Weights of a small image classifier.
Model: 4.02M parameters, 24-pixel images, norm layernorm, patch size [2, 2].
Training: normuon at rate 0.012, batches of 256.
Data: trained on numbers of one to four digits printed on busy colour backdrops, 295000 training examples, 21.5 epochs.
Rows from block 12 of a small image classifier, named by matrix and row number. Rows with one number belong to one neuron. Each number is 128 + 32 x the weight over its row's rms, rounded and kept within 0 to 255. All counts start at 0. Numbers have three digits each.
After each neuron's rows are labels from the 100 images, of 14848, where the neuron reaches its largest size: "responds to" is what is common among them; "place" is the part of the image that holds the peak. Only what is clearly more common there than usual is listed. The data: numbers of one to four digits printed on busy colour backdrops. In brackets: how many of the 100, against the usual share in percent.
# gate: MLP gate (model.blocks.12.mlp.gate.weight, 384x192), inputs 96-191
# fc1: MLP up (model.blocks.12.mlp.fc1.weight, 384x192), inputs 96-191
# fc2: MLP down (model.blocks.12.mlp.fc2.weight, 192x384, transposed), outputs 96-191

gate.241:162111092142153162143140133161159155137092149166082127126104078152100161121135158107118115107155127121114173153142167129172109101187072154141126112174096125091110087119132107108105070147143105099138138078158149080109128143096171145091150105166150119060113164120140126172165156153125111104
fc1.241:110140108082030204074145070173097148119111133161122186125128122165094084189106187132142152112132049133128112149126129122156157063133115151121101115101119176165128128155155166145110137138157121137125138129108126117120152108090141165082101131153167153102113145134090123172103130113143073131
fc2.241:146117143178173149121151054148127136163169104152115118159143130100123117144116057083155141094027142062104189099134165149164100110115091147111170123163114127088133190173199091133132116165116115077121044119061151130109093135150106125191142126114123078117163129150114137059126130166125126120
responds to: the digit 0 (67 vs 22.6); first digit: 0 (62 vs 9.8); length: two (60 vs 25.2)
place: centre (39 vs 11.1); middle left (37 vs 11.1)

gate.257:141080128149162105086142112130163102134172172115113159123078150143095163150166158164102156106076084078107153158135102140087146105091132179165114135150135098118135125173072191128123112092165139136117112066096134103129117116086150154122071141191148168115091142123116184162134145132144131054
fc1.257:043133111176145086093092090128113137137153169157249126145145183062088107130156164145134100138161106139128102136126183130156101131133162115102143147079125105085097090135071105127068147160173101128132102221193114141143091101150171104123144055134159151102112130114141153179130121153123130122
fc2.257:142120133145119117111145127105171144120119134116131210089137105105163107099134152162119107139093115181107144123126142148127152175140102105171080097108145131145084139131100087096157084104147167132092168086111165116103153163139180168065169103189105116143125107089107137181169178155077110161
responds to: length: four (96 vs 25.2)
place: middle left (30 vs 11.1)

gate.343:198105110082119153145099130166127131163097139138130146083171136173142133172174155121110159123143158094144131105051140174167123093153111142127113118130140097201152137096070092109095103144162153143085062115140103147146112072129086141122079102070095197174153068151062150161109152127097132126
fc1.343:167135104104138107171108081119052167121121062169145104136108131162148114159067165169101149092086124181120159170140152129107169141114147149156161127170112077155090144168106171163175080156143139106104152115103096171139087107168129105163188118143175142095144108127084122096151122077102056113
fc2.343:092197097161130129085100121147086052082138151070080097138126134115095150117121134117127153123111095136142153147142152087141111145118165183131109085159183096143135104165129143102161131210103052123109146158140110130098080143121173098105136112138096106094184151110084127162143185094170093094
responds to: length: four (58 vs 25.2)
place: bottom left (62 vs 11.1)

gate.234:168133134115103047148106127090137170101147130133147101098153162087117143126061097157119152109133100151064176159178093132147101106107104139088156091118142176141131125167081156126078185132130138107141123131112195119145103133175060160106147075096142124085113060126137090138141078074125168108
fc1.234:083143120100150197116143168150148172128155117092167108109180137126124130139156104142114076061149152128166150129102148162110111197100105117086158157080136178088090164135163128072104122102192075058162081156148193079121088078188118122142115145111138092121071133140115151165103194135114151162
fc2.234:112095110189136165116112088199102135166169102167042128092116120165149085167129112116112082125121153069132166156134149156135182109180182106158112136140123118180046122121113158141142246123095120145160065142111130155163139123102144177081135165193128086112178108157129099084184108129139157152
responds to: the digit 5 (62 vs 22.7); first digit: 5 (56 vs 9.9); length: three (54 vs 25.1); the digit 9 (50 vs 22.3)
place: middle left (73 vs 11.1)

gate.185:197096162122132130104130103130163108124142129189130125191087166146152177125130051110146162093141088081116113143074116122062151103150143136129118134192142173112200059149183149091140148127106090088163133160121120079137107086079075194128121183011125144105152111177143089146114136118154100147
fc1.185:144154151205124096134117106093104141145117145171143156124068143152154109168104122096150163152176076124147120134154122113162164127109167121104072184150126127131145147165073120169137163112191151146114147126132157128092089078101063105132074123104122147098075120134128144104113137126163128163
fc2.185:110136128095139085120132136128130084067132162095138112131142108150151116196174162117089105119188106179118155144139131197118112114111129087099170144077084075105087092142123138128060090204107142131121117141157096175117102155162172072170118126122128138095130144119158186152180168114100128118
responds to: the digit 4 (83 vs 22.9); first digit: 4 (83 vs 10); length: one (49 vs 24.5); last digit: 4 (36 vs 10)
place: middle left (37 vs 11.1); top left (28 vs 11.1)

gate.272:143121155079133114160132148068134105081143126109146156159163128071148075116131146146085149164131106055068101089196155128120163152108144104098147115138158089166130060136151149151097115161090195162131131185069131148174096169123060062104153152133165128135108144079139115151092130113141154142
fc1.272:057130179164129041156178114144117187119195106157162121161151086045127081132120145174117154181106158155105126127146138158139191085100097141139089171131142105142150095138087083123120143129095162120126084175123108118133125110110150156080147085136141193118110127051118153185100147119130122077
fc2.272:201115133119147164061066182075107133089131063110156084093152100126089169142078114138143183172165069033125142096132136117128131115086110178084143086131087154111115134099095169124196070126155161094160148090108131151142085167173062135200080143135180100194153140164099158111129132139122154071
responds to: the digit 4 (50 vs 22.9); first digit: 4 (45 vs 10)
place: middle left (41 vs 11.1)

gate.275:094136134139121131151050105096115075131115176123123150122117148153123102140110129090165096102106112210176143168155104114091099116136120167154172145141108062148163118021099192169142140185153151168161178132104100146140137155142097128180125118099170128152140118181098166161183154144120048100
fc1.275:101104055121082112124131099147157180147116091073142116141167128163126104101116093126048149117115105084116079133158136081157126193076146093105054153188081124111118155168156136138164152102139165111131097155173169099170116104124136098048131167176124126135116089108104124102096093115149204179
fc2.275:141181198122149150162137108109176074122010170233116142130144140124119121157085117181140126111078132088132126106093069138100140130157124170158124111101074166132140141115070130160102158116114128100175134118082100154103200186133089155148079144098088147077142107097112087161176092104116082136
responds to: the digit 7 (54 vs 22.6); length: three (53 vs 25.1); first digit: 7 (43 vs 9.9)
place: bottom centre (57 vs 11.1)

gate.227:149081115107126142203124076132129159100087174125192139090074112113071099094157155127147122067086111123168113093085073118183099107170111125154146128131152138119145098171160140086126121117106171132155098064158091083142095106097162089161169129082153149121194110116110143149120116137164144100
fc1.227:119190100151102115100122146094167115071111152080095137129130098119134132093086108155142091126104155161084144126125129154201177197104140153101138112085088137108115145153126121135122128155158139132102115142124165137150122087145184115121133136110122185150114054092125124153118156076112195136
fc2.227:152140085139126183185151130159120116151133118068095169148115093100173172102125139055143158104128159131167148136194125140070173044180149130098094151088177123157126126134112135161120155117159152094169120097090153111098192109087109121097113167093163121153136133108131143073165104111095152099
responds to: the digit 7 (48 vs 22.6); first digit: 7 (37 vs 9.9)
place: middle left (38 vs 11.1)

gate.2:168205108122118151155097095098210135134088113078129125098125126106100131211144137119144217144190109136146103081062149121148172101128052114192114102113134118103160167102164093153122099135110085159143075071150135138174150148124138109179113155144128172119070104123111094182137119122136129092
fc1.2:129162159127076186111149119109189075127126100090069140151119127083157184160106175146190124143113133140066072119127138210157111141103142090168163115101094149161188129149110105145089117148103119130099108164110082134171155186153100126120121167050165169132124135098122133229123129163118131115
fc2.2:132106133141141082135146071140130145149114126166135192084097124156078150091196151114148080144127124143110121125139109146136157137104079173131092131125107089044172133162109149096142185164136096129194134112177115164183121130107067104130137059104110100152135057075100141050107114178095139133
responds to: length: four (63 vs 25.2); the digit 7 (49 vs 22.6); first digit: 7 (36 vs 9.9)
place: top centre (55 vs 11.1)

gate.356:132142122115177109151164161112138127183117127129133127173183076129147169108131137097156147146178154175171089162189128184137175161175063155153141064125119144133140118123056114176092060141132111152137106138078141073147109156115115114140134129070120105150181109129105173157141149196117113088
fc1.356:157134097190141165131118120135129080169121145134119172102117099119140090084215173136137130108117185126144141144143096134128147115093112148132118189156148127162107148114107105178107059122158138104118130150105169142130094141155153110217162094088157085127106089107137125181134098157162103087
fc2.356:180142161082094136138166137079167152095116108165158136127100158108130114124131181085158148119142131138046136108136082110125187175112149144104119037104148185144120131160157109108137129130156123153078098078109167151176146095088087111134139111111126116200105176088120155121111133159093089200
responds to: the digit 7 (82 vs 22.6); first digit: 7 (79 vs 9.9)
place: bottom left (34 vs 11.1)

gate.26:152191161107068138111105114150115174168112092104124094079180171120094074161095156139177137141165152055089188158140147104132132156149134131121167155174074119132124091153140123139172121139169116108086117116162182080092177094117149092127162155103132159155133123130064167164106178167118188149
fc1.26:183120109198066092097144133136116093194117126103146114136132170170077168106180146149088119094140108155158129124184105170157206205169107155111119051079205070128090122081111142176103137078175142086155175086145092149105118116115104098096128147147135163108113091110160127190077131108098121176
fc2.26:104110124085122141132159172181123155104101122115168129151184102117150087133102137112148164167125170132078133128115128152174144154109148142079135172080107149137144127161087130074118181154075127111096142173128209132095185144134102157111113135098081101101120119128093200067052120123141067103
responds to: the digit 7 (68 vs 22.6); first digit: 7 (65 vs 9.9); last digit: 9 (27 vs 9.9)
place: centre (43 vs 11.1)

gate.309:139064201074095162098105116161137179147124140126173136174103120095135136132108056205115099117147142153125086086110129130125177154186127178098155140116106144082155100163138106113107104137131108134072124122183130097083105131166155116122084138122081118008128120124158197169110110108106089137
fc1.309:097101027101122114157062113111134101177084105137121090156088187143124118115111119145127155146112128153129130128114097122151138182129113094170146118140151098081119178101104112177160124079059125183177122105145137125174108187115060172174111153149175094169132179154099135100111120144136135151
fc2.309:109142159157092098122092115152167084153161147136069221135132123129119120128089137109165061105105145209097140106112123164092108165117139108158124130142126194153142079203127132136022152179134080100132129156159126169178171106093205160118106128130172107116128119128157056094118109106140198141
responds to: the digit 4 (58 vs 22.9); first digit: 4 (47 vs 10)
place: middle left (29 vs 11.1)

gate.376:063108120145099102165135143108100152143093146135143166098160169137191103131110170097158092107101146178093101133094131154112045042129122140132168138139136186162081154079118112175137134125117218146063133122123191178138167106121143179126135119112156155184166134179120125161119150123146067103
fc1.376:178149091186106053079090142084133131125104159110145160131133159150124121096126159154109172125066133187155182139125157096120117076118120122138122094168063091180123195135152170131112161129131089125047213094098157105129139136173102140130080111137100148118134084188147106137113118155188158195
fc2.376:135175173050155122089107133163167137095080089164124178120094166086135116154087180142130083111108077156076094093147130170113129103074139131146144108074160141086148116154122104131112139098143122121070040145173116118106202152150186094109169099134118117130145147172140168152105138124092106155
responds to: the digit 5 (76 vs 22.7); first digit: 5 (68 vs 9.9); length: four (65 vs 25.2)
place: top right (31 vs 11.1)

gate.209:120138122066117140130108155127092141098149140130180122088173095156100144178141157114143152187115162137153189117091217121113072141150086154117146095160133135167121166137161179053052160139177135132132114107111120134127141097111134110131154073052126135137133077130137123121137106096176124184
fc1.209:080132175104114141129063129133081131162172108088126146140124141103119140088085114128170098131136082117086117126112114110169100075205111122084127142059158121120141148162101144176136105123171162110088143056122134124160117122081154057169079128137118187133169089200173082152116096116105114122
fc2.209:142160058149107159105122138109104158082116149148166152107202076141101137079165146153120136108153079127132163119176088109144149081057164150154136084156139143119118181098145120079112111166124112219078097130117119174106160137167105138119176101077132129084129113114125125108154214103198125186
responds to: the digit 0 (80 vs 22.6); first digit: 0 (79 vs 9.8); length: one (61 vs 24.5); last digit: 0 (60 vs 9.9)
place: middle left (32 vs 11.1)

gate.215:098092098102142131115185136151062150179101184148094184127179147106115138196146079103052131194076066069096107118098162101153111142115103160211168140156122098119146120114148138152103144147154157093140130079132131099139109082146121149146105132125137177063101135156163174171144118085126089115
fc1.215:155075109170161182148148127128168136154150109147064092107108136097114149115093184106085176149102149071165089176112136134097137153096144087134112157119141134168155158113152126117171185130142094101142165085156113123131122126103118116101100117160068171121061141087107140127173107099061139084
fc2.215:151156112119122106113114154126145114119142134074194182109118135160137102161132105117165109092171108178103106103213147088148095107126150121149093127080144080145105165113047103151121101138102096124145129122096156163092180165129128123112184097127144113104126112160152106107133139042164115216
responds to: length: four (71 vs 25.2); the digit 1 (53 vs 22.6); first digit: 1 (41 vs 10.2)
place: middle left (36 vs 11.1)

gate.36:182130150089080128106144124088155118149098116118087214088129135103116155115129130171106104147122127146125089160170146082062085115106147152106164129166153135118119093130123093133131101144034139174112156142114149129120132128133145106108133050144162129150133179084142139112187140164109133130
fc1.36:077169148061153084125120091142142121161117098115121136108177096117073125082143142084148156127149163101140129118115118131131093192143143108142130108192130112167125090092125114113140137085089184112145107135180117172153121060096113099116136140180106166160138099170133122185180103108146154155
fc2.36:115128134116165148111094127182143094131128166166107127165090132087157102125095045126112118183164112150099125187154110163143172126122125168088068096161087126100133127098188150134130022143157131110120103137113143156148095137120130138141112070091120136148110096116112134126134144127113126078
responds to: the digit 3 (95 vs 23.1); first digit: 3 (94 vs 10.7); length: four (55 vs 25.2)
place: middle left (45 vs 11.1)

gate.105:103175160093164130085119099106149097131140112155056127107113167159122113136125125151095142074092174150187133123178162139130134176178201128097127133104092132119115091209100123172141206127148162172157126106113111130125075143145100127199125155069121117126106204156105110061120110153149168102
fc1.105:133165125085126143092191130136141085170118116096157142177134133126075092147127104129098177121217142101188148140066132167100090108121159147110181085110134136129127092179162107114134139084120092110069103124131109131131106137121110129187117174170108114098085140183100121143090074125125142131
fc2.105:185135182169076139104120160111134134129088122115032125130081107139113149130171165124110113110122077169132077172169110084116061098130181126179131141136140105155125107095159121148140089134071118172123151206141109177140128171128109163115175045119131188102124130094120170086157107088140138162
responds to: the digit 3 (78 vs 23.1); first digit: 3 (72 vs 10.7); length: four (64 vs 25.2)
place: middle left (53 vs 11.1)

gate.201:143088097106147155160138120138179136105174092125205165111127111113127099121122101138123129163167121090183121138141175089155149047193125161084121124135066104055149143165131128134092179077156166150097080104131124084063178142121065181124118114158065126153103079164091114070086169134128107155
fc1.201:164123112172146126145118150090103163128132129144151147146097115065145140072152145113162133206115122111107180133131150140095144127078161104164131109117130055102126103100102204187086092176187165093040132175136128074159127128107161102095134106097131166084084177150148132112125152134112142082
fc2.201:135127129127184120164144059160135095113098153112151119158148178136175118147150171177128163116143133097159090124128111161179117130159064086089152160088125117071132147081150095139104134083172128135120136121118158178098198135073132175150064111180167122139172135141143100183147118170108118073
responds to: length: four (86 vs 25.2); the digit 4 (49 vs 22.9); first digit: 4 (36 vs 10)
place: middle left (48 vs 11.1); bottom left (32 vs 11.1)

gate.291:094170096122103140209145089123124130122118141137063135134161116135147122144160106168116113161183110175104098115185161158137133184038148042123136147114114148060152116105119087125197149160117116046144182110149102144112150173107134183127125160133188109130114101119159124139141124122107154110
fc1.291:085152127100106109158087087094142117141149128103140093112109146126115163148124093135131086074143142118188160070082132144151143160186075162143167122104203164134093130062130146175110099163195132067163114183167144153099129133147139132174128168185115102171146110096066118148065111140070092096
fc2.291:091096105122114116114096143142089128094081156124153136075117136146087080072126133174069186220051168131100177097129135089101155095124184111106107163156162109104127142183067139145196184176131112129134172180119178101153120134080077055131140073091134133141115152102154091114120142143157174123
responds to: the digit 4 (72 vs 22.9); first digit: 4 (70 vs 10); last digit: 4 (34 vs 10)
place: middle left (37 vs 11.1)

gate.64:103169084122149139147195121119100092166151124150109185118092122148124126138163151125114119163141142062036146150168114187097153105135122097099142230065194098132087110100125072123128167156166169176155103137117139056126118098133116099143100079165178144140141161116100127130143131139107189170
fc1.64:138145093138130120153060141074127161137153087104128147064133177164125123093131080121138068156082142135085134067143112149143159086113102135107157144094154147176086089060121042119174125096103189176174165098137119110126115160158118063159163093123137105136124134115155119112108133159119116165
fc2.64:129120132096111128144169128085145091128140148071119148086142199160174083137197128065100192088177122086165144119125133149073153138127061112120235145158108151100115210208107164141125115152141184103126121153132140094099130092120154120170070192129124128158129164121143138099092121123089075132
responds to: the digit 3 (100 vs 23.1); first digit: 3 (100 vs 10.7); last digit: 3 (49 vs 10)
place: middle left (53 vs 11.1)

gate.112:154137116099127150136139121104117095177131159118081097137098114086138158109120089210159130141181150142130113139110129155052133120124060102118082117101099087150133155169123153110149193118129156097137072096102143137191136144146120158130135150145093103146169150101118078105168093082122088109
fc1.112:155158155125139156134140096094085121153116077173131137104088195162088139090142107181128141134130190107128122160127145128076100116120179167095128132232172176155203130136158122134129112138098118090135129138150135125105105140195114119059170163054126113130141125106187083129123101073145157180
fc2.112:141089075136093118110126142153132147148132155157110135083191197140096111099132172125182143146114143157080164147116119180103103164134131133156108119066102145064127112145140130112140159123139134096147177088118093146160132068000145205120096197176151152127120111172084167109093094120142165134
responds to: the digit 7 (56 vs 22.6); first digit: 7 (54 vs 9.9); the digit 4 (46 vs 22.9); first digit: 4 (41 vs 10)
place: middle left (30 vs 11.1)

gate.323:161111166144095136094104067143115132173120145149143138128186118076075130142176168170131147138144133144155110102128154167101126126145152183151092054133092100104105083165100146119149156165147117136094136082120174158138157098162168168142141133163128112146132146075145099093109134180163157135
fc1.323:112106102143106148130159088155117108152108134102120114135158078146140121147134119161145167126148094153167128173146136079134083094125132131113143151078081138127130111126100153151122190134159121152106093087106091118108139126135144181159125089046138143114161168128107157157077126125134192140
fc2.323:169117125144080064105107138142132123158107109082146111112117148156130112124118195141151113125098134056134123095107099172126128174156158115099218154145104148120170120101065057170093108117102103164132136154139184129088163097184134155088111135111167153153093136165154129080107059164154138137
responds to: the digit 4 (76 vs 22.9); first digit: 4 (58 vs 10); length: four (57 vs 25.2); the digit 3 (49 vs 23.1)
place: middle left (27 vs 11.1)

gate.62:091124147089146117111064081127102113115138119149045094145061114157145176153136142126191175112143166178159111130105122150206149156173087151165070104146084151071143081114134091104081072127088116167097151157130152111111119074109143083132146102186189065090129116081167101166115106112117180174
fc1.62:173168119140161078113108090104142136179123115144100174106137121131131163126093145130121128156163144141099167071127112156093128110130131069129113078135123203140153110154073102161108161110123069160187122132093115168098173129190095164150136173114142095093129171109138148156131104130119150121
fc2.62:148165100134187129053104174181118140105111170144140119152094174122127159113184117100211156101139122137135123118158081182156101123181176129102121131155100181153115096159077132085110142126171123160135138115127112071073183113073167173164123116147152124115116104098167082116077128115096119139
responds to: length: two (63 vs 25.2); first digit: 0 (34 vs 9.8)
place: middle left (55 vs 11.1)

gate.243:034110096075167131147134090074162121155134145104134148136184139152100138129139125109139115143087135122124166118097172118083132127182138088111145135155123102100114153137128079191099135064152205134182102136113155160130036098146137112202104161189125092190098126134102098122119101084098138149
fc1.243:153115113162151116179108148121100059134171063143126104099139184099056145107213125141134131147134169200113176135152140073152148077124111114098120109099142100105100138067086069122131110100157157089128151139154110091162177180126160117114151139102066121158039129084124104110189168165092112123
fc2.243:098110125069091176073103166122132154145119153134100172142151083121154099070095089111151090151125151117133125038169102157069164126144121126101128118160105149167167174142182150158173124195080131116177098127099116148139144098147172135113133152166138062145125170161169088145153062097111156086
responds to: the digit 3 (53 vs 23.1); length: one (53 vs 24.5); first digit: 3 (50 vs 10.7); last digit: 3 (30 vs 10)
place: middle left (32 vs 11.1)

gate.24:115153121152160101156117162083107146141157114164175145136052176128102109192151184140118158119112179106121088105171063164187115161136146148119141155014176126145112135204167133102133153185121124186116111114056173110101128078116138153110105089106139168119140153142101130166069102114121094098
fc1.24:048108147123162120125120165099113126112141140099159100052113119097092185151145130133143178146110147115150137174153149160167147149128104117091114121106135169183173130141139160133141092097075139173086135114130118138131175107184149112096120110137178176115109091184122099133149162059102127139
fc2.24:145102087124150167154149093114167158157152058169069187135138089140128089125103163151122157165135123091156156152094121160130110114114129111153115109127109109158051161126167178106161155099087136075154168127156138181109113149037147102122102072105112067132122184122097145152148122143168135171
responds to: the digit 3 (95 vs 23.1); first digit: 3 (95 vs 10.7); last digit: 3 (45 vs 10)
place: middle left (42 vs 11.1)

gate.152:142111082177112140100145169144150128122090123093084165131158132119149056173149103077109160107136124121091152057093067106108022154162109105107124110141075151160105187138131102066132122149095126133083137113150052161119177179146156100138164132137046153190139074128111106093114164115152156046
fc1.152:164105069131146109104128148187140090147117116127075120059142114124108140086148117163082145137060117059128114152115101113111170095135115148073145118111039096120094078147043181166105203145174084139137080043127139124120101138186152136138145157180140076121146189165113148165170071172107172164
fc2.152:096193148127104089106121074090087110101095093165157088145142116175145129142084107109102068143076117157152147111162156109099145119030153131162156094105130145132133163141142094099145105190105110045133159185101098173148104105105064122161153117144141157125145142148143101122077108097133102137
responds to: the digit 7 (46 vs 22.6); first digit: 7 (32 vs 9.9); first digit: 4 (30 vs 10)
place: bottom left (31 vs 11.1)

gate.286:086143156125137101121118133144121123155144113127182108084124094139110124111185056092066117164118162126102144151153139146149166173153190146107066119165065077078152094118070138118098143134156121081107100123107146151127118084174152158042101160147200110111104079142192076137137178096164137180
fc1.286:130118097120066155154154134109167097150117151174148127141165147138143161122085145159201142107140161156153181092097114144113137126144103152145122155133104170156082138113145109139097119125146091153090089079116059111132168165133088151150172163053122135137134118186086118088108090102147139092
fc2.286:082110146160143117156117164135117078112126114080083143113039123215149125096120147141092163084107156081091156166135134115166171111105171115130114171127122176133145122153056145126137135119132100177120132173148143114121154122108097019157124122079151153143174119147134068104145096118153139118
responds to: the digit 4 (99 vs 22.9); first digit: 4 (99 vs 10)
place: bottom left (28 vs 11.1)

gate.377:169105138094161095129219190180153057129083173126183134194089067123138147157051123112142089165109116148137128127057117165168115132133079094092125119117145220121142145150128135097098143081163149127057087151163105086070164089134157175140091075072133120138161131142115123155094083176144100147
fc1.377:108110160188135139082082103080129125135104136110119104145107113119179146183224142167144130169050166090074162069114162083114129146088162104162148139106131137108136141113178118127112105138176087184107125143162177027120129104136179153159083127113177146131095126149192156107173151130154116182
fc2.377:147150107157098096126126137133140087164115084130170109108127193179157131172041157170191112103119137149101125127104093098139114136139120125115091142183105112166117103098118094166096094083108168089132112133179116095092071130089104174129116141098160140127166136156108068088124137141119195131
responds to: length: two (51 vs 25.2); first digit: 3 (29 vs 10.7)
place: centre (42 vs 11.1)

gate.161:154106149117096200117167055155091149141117109156128148183183156128127138187106137149188111090089122145086152149108138143084094144107170127180102149125160172154169117094148150142128143145112164158074184089149101094150092136102123056123120109106065096112152126113197047103134172107136138091
fc1.161:148120126141108230103109125169108086174147155115105207088145161136136083117131155151159156124074164155182086096094135115103179122087130100152120136148152126123118195150196117069145094135112142120160126122117158065135142137168113084049129180109140141142117084074136139137107157153207092095
fc2.161:113140089113189089188092189099128140112086157130109107110157173135148154083192152128102151128113101160104115172151150131162116110181076125111098117072167150167099064145116098110143211119093090205099054125135084097147130098110121193168119092130077131145152096162127147149134119126069144083
responds to: the digit 5 (80 vs 22.7); first digit: 5 (77 vs 9.9); last digit: 5 (27 vs 10)
place: middle left (56 vs 11.1)

gate.316:200130115109172138118042123089140155128060165088129174135141152146095130124176119182160061115115185161058150115182155097099144195137100146134155122107131082131056131124151058061136082086108135089086134126145126088139178143138157108157161166116182099149129108173127180157120092168085127158
fc1.316:141112152142159211091085158137101146148138068137154111104143121075130038088127112177103135086114111108101076078123119116060120136147084089129169147106150141095143159076080122103116102074090184118142145099097146083149186112145153067148118122142131110115090160147125150132198071139093160122
fc2.316:097152114049070102118107100156162122101118167124144209093134166165140163078138136122088129159120102085163113171122137082105118093083118143128131094181113136083117138196073175179183147133176177139156101117132142179129123066103065088098094131144127154183176171088135106149099126117133110170
responds to: the digit 3 (78 vs 23.1); first digit: 3 (75 vs 10.7)
place: middle left (33 vs 11.1)

gate.254:141125146119216146168154138132134125129141132113164123187094143127107132138100079091088163084122100106161161141092101104078106090153096129084134112090141136122100174101117178135141117060111107156126075120114143143148091131095145147171130108160151180190145117074156137142137159108136169109
fc1.254:090101115140120137163169073163053119131099123133057142210144085108149135179112190128155119122135149189104149178135092137128107112115158112122138140124078058128142136167144114102123105124063166121152148120081077140167124161070095145121064120143117120113131138146157116165107083137160188205
fc2.254:140177156158128117083084180160078070132171095040183112145100143139104172111115165189085080123099112132143121075155141152151114172107150089171107100096096147161150094158103150185113131123117115150146136139115132113101133161137145104176223087144117145138134098114133117085116123146128159139
responds to: length: two (60 vs 25.2)
place: top left (43 vs 11.1)

gate.183:150103152103140091149131142124109164138172089139166183167088090052186150126118153078141093114106121077086116127160153088146091090144078187138136151151098118092146134073070126123083154171143120113131192117092156091150081130138105165075109091079125148127172126156131067128130123149055095139
fc1.183:150153110158088121165124163172122127115130179121092102046096106087145143110159132109119168089185066153084159108119104133117055078091106096155074164088132127136101151169141127155059147191195105121115120126102159099092101178156149144120140074082143095116198146127173095057159097119089131167
fc2.183:148104133114125121108182118120174082126138137141146119115147090183169147166126141138145154142149098087124107111115130173119201073167156094117136070056044102152087111078111124133157159094148145149115185062169113146109179146048073122149161107067118164068135120134091137158160070137110152133
responds to: first digit: 7 (26 vs 9.9)
place: middle left (43 vs 11.1)

gate.333:118133061120189135130134082149167071121231172137109125107080101162085077086135142117182132174123108149169168176131105086175158192112141096073132109112091134093053121158163070140149125150160143081147167149146171135137157140156153182171107080149131088111136138096134159085122128075136139103
fc1.333:109156110089160138175135141138109096101066081213101126114120104136166161105122132213112105097095156122134127076143081153133118115145116176107084142114127122122112135164148109086040101112164162089108148103140177132147123122109151146113131178099166130147141086151104130216117167163133061154
fc2.333:087128218130139094070112101133125138138176177114115104159143143153093131173179170071215071145166058171163146172097151170144154063149085119096168117118058123117123085111105088078142128092121097162137144119078097148150113113201131147193080082099103100137139159144133106105153140167136142132
responds to: first digit: 7 (29 vs 9.9)
place: middle left (32 vs 11.1); bottom centre (29 vs 11.1)

gate.319:114110185127120125166108130110120104092107119166145130194099124109160163091115115145177059093096121158092148130087153115144112080088148127122108122078106167106105149156112153108157114167103115087100076059192120086145127107097122124177171148137111117127164181134117175140174159115058178163
fc1.319:210128168075077110150179176135152060147123138088144099095194074169131125150079186179133144187130106149124137079112144156086178136112162119084141127149128134124111110133145116181148143082131153151181136095137180119157144178108129110152135118180150187145141121200139125139163132146099101123
fc2.319:074138142117129115162166087145152138114104144138131087156115107162153099139108118106156064097140155124118124129124049098119094113077124152142153209150157145150097134145130157148108076111105043120128144112195163124099152165138136098161149119090162155115166099116143070101128127157117198210
responds to: first digit: 7 (28 vs 9.9)
place: centre (44 vs 11.1)

gate.353:183157079103141141129170101157081105176062172146048153100174053145126210120137124119136151090110079075201165147132068107129131140146110081150138176125112124094178120149154139068128135149091110120093105104059144133128164152120118134165129217159086116123112086180096119138159127113155116130
fc1.353:164100104059124154087114121134156123117184091133144068080136171125171122152148177200104110182126112157083151154134126135120113134166107106150096134133164101148092126114104103108100155126059141179194124082060150140166079111093129105121135135205103143124142096156143139146167102161152177171
fc2.353:133204159166112117083132133145079120154139148165121135179100124098068134091154083077114111101141095095140094136110096117146141057082145170129173189125133112146166130130184154112114201115163102133183143173134102097107149089080097090085136195073094105111088115164099096146148081121164163120
responds to: the digit 4 (94 vs 22.9); first digit: 4 (93 vs 10)
place: middle left (43 vs 11.1); bottom left (36 vs 11.1)

gate.269:136113119140132191171088082168132163113164150136109161179117150099143153127103107152129110095095114074124143144118147126166052148126181111117109124119129119066114170119137139074066099100151171145137191110108192130120175090150120190149118088109117120123187056175114154127100133155186128086
fc1.269:165134116140090144111116167103098111180134133181107104098163121239126073087180107109142159053123206148142124135166139173078132190176134039124088158138166125155157124085139164117147121169139102122155128106131162141150114151093088057109125149133126158149118127128115154104136109167133123119
fc2.269:134143167123128155170109158120114068145061057144079095130161167143158142147121095110168125112153083052150153202154123124142090159127102099114135164104130146090090182067120112136103119126124146092124139122146153120119183119094059211163143082115117109139095118199145128186104132151163167150
responds to: length: four (56 vs 25.2); the digit 2 (50 vs 22.5); the digit 4 (48 vs 22.9); first digit: 2 (30 vs 9.3)
place: middle left (33 vs 11.1); bottom left (27 vs 11.1)